Rows from block 11 of a small image classifier, named by matrix and row number. Rows with one number belong to one channel. Each number is 128 + 24 x the weight over its row's rms, rounded and kept within 0 to 255. All counts start at 0. Numbers have three digits each.
After each channel's rows are labels from the 100 images, of 14848, where the channel reaches its highest value: "strongest on" is what is common among them; "peak on" is the class under the peak. Only what is clearly more common there than usual is listed. The data: patchworks of several textures. In brackets: how many of the 100.
# convs1: 3x3 conv (model.blocks.11.convs.1.weight, 80x80x3x3, each kernel summed), inputs 0-79
# convs2: expand pointwise conv (model.blocks.11.convs.2.weight, 336x80x1x1, transposed), outputs 0-67

convs1.26:085097104204120160118120142135134132149135104122128154137104139117127127122127129132114170112039128152111139111102155148127102118140152185123129125114131139144159121105150105143139129132124106099202121128084134138107141127115136140110148104
convs2.26:126111118065166114127123154136101099114151108118152108107118106092106127169135109125111153146157158096120131176080089117131114146123143142120166151092106113162143153118133100113099111099129078119131135143
strongest on: spiral (94); centre pattern: spiral (33)
peak on: spiral (94)

convs1.37:128185083169096137091112071161136138149125133150092118144109117111112145126099134128143139121093126132106108090181135105129134144141141128113087067116159129109112078124147131146139101152138132093110118145138136135100111135158091138099150125
convs2.37:115109091086130070149126088136148106113162113155124142127129166097147131113107136139123176111155082132097152117147140111135175176156116129133166125082152108128114093143097116117145165126103115090099089163
strongest on: spotted (33); dotted (30)
peak on: spotted (25)

convs1.72:124148069175135100117122120115163124122161120114095151128140163099141091107101103138121148116079120124142087115137162093115166148123152141153144114136123105122135141156197111113140141138132134099181155115163099125114137132119132124118111178
convs2.72:101120131082092104116110095131112116151151099136160142117156124116130115176119127167127134138150098155110076093135156097136102156157139150111138108108111071132124149154100106106127120110124130107145163133
strongest on: spiral (91); centre pattern: spiral (52)
peak on: spiral (88)

convs1.77:101098087177149104129100162123143149113111096145118087113126136122130148120140098113118095144113127150112132133157122163145105118127142132108127128104153158137136137161142094054099171138150105117144114189120090145115137107113165096140158149
convs2.77:124124128130098106127107117129134131120140125150108122104110144154137123127101147133157150105141115090073122117108122175151099146117104150184163111162120163112130103121118108100122117102082095087148146140
strongest on: spiral (50); rings (37)
peak on: spiral (45); rings (33)

convs1.6:145181111171131129109128120101146136110172150122127090133137103119148127142113096189145117133097116107110140124168094114110124170177134133138109134113124101116137131120117165153203120155132108111101105144154120135123125121135137116121148060
convs2.6:116158170104115103106122099106103149121155121066103121110129087113112142100122084109155116124120120099175101126105169134099098127131144108107169146067115156106117105126115102149138177136142150124108150152
strongest on: spotted (69); mosaic (42); centre pattern: spotted (27)
peak on: spotted (67); mosaic (33)

convs1.36:133159155169107091148106124139146124131178131125123136122072130139148104101163114095165110117113136156185119158148174115119112148150134169093114126098141108087135136125158192124142139143118085124119117160091126145137126118140114117116100126
convs2.36:118129110113135117138143134078106088122146146120119111135133146124112122139175150127143093100141109118140122097172120180109136150098125189107174109149112150152146102113118152130119110165092106131120118104
strongest on: spotted (51); spiral (41)
peak on: spotted (47); spiral (35)

convs1.52:145068090134101147144171101118131117157152143145103123165168139163100137120147134134090155128101161085146135114109110141131130127159117077138131131122176160123143113151090092113186102115143115118144134141171145134132135163147120152117117130
convs2.52:134140115138142106156131147139123158126088108081106089091142118129120122122156148089095161105147088159114132102126091104120133127157136144114133104109128151164092124128102129098130073139108090139126128152
strongest on: wood (91); centre pattern: wood (26)
peak on: wood (91)

convs1.1:106110150160105118137103131123125131129155148166132102148109165115138129098070117122137087159163135114138138145155186150110110150152155180111137113111115114118114145100137140064083158108131118099134109137114142131094131134115132129116135064
convs2.1:142153116113103149127140107165093110135145165076105124116186107157122181115174131137189135154126121069092156102087137135157123147113138075119101107101114113126111103163103137089120152132117123124150180148
strongest on: spiral (41); honeycomb (35); rings (33)
peak on: spiral (33); honeycomb (27)

convs1.71:106155122104078140089113118145068132134133139116107136123128143090079124118127145123148112125131102120083115128166106099113161170132117131112150092114127125110097104095124127081104071116118079115101128099133112136105092115138122167120117163
convs2.71:093113143128086160166153109163111150142106146127125146084128131150120130138129171125145135126096111136102092165134127123133101128149124131100119141101146075121172136149148104124141174142099124086131110116
strongest on: spotted (50)
peak on: spotted (37)

convs1.49:107095143095127143126113128105111110107131176153128128112120071136170145111171109146118115133153136124118139141141140104151122134122121093094147121122136158104148127130095127136129107111139152129146161112156123165128126046089054153096139115
convs2.49:098147119125076134115169122122099132138115111112104121107129155116072141146116131105140098122124151155106118115147116118116092124087179127120162100157098122149192147108142132104095121091031112159098114159
strongest on: spiral (77); centre pattern: spiral (31)
peak on: spiral (72)

convs1.3:153126122089153120141086152130142131104080141116095104139161119125186103151170095106105081164136096085173143142113140134115134145133150123148145129138107125119093131149152179185151137116111140126100137125165156147155114123121129146116112126
convs2.3:134138138094125122125094137149134079081109117137129097142176159120133138107119169135139136133131118124109120115099121100078122186160110100126147101112125117148111115111103113179110188127146131130137082107
strongest on: spiral (96); centre pattern: spiral (44)
peak on: spiral (95)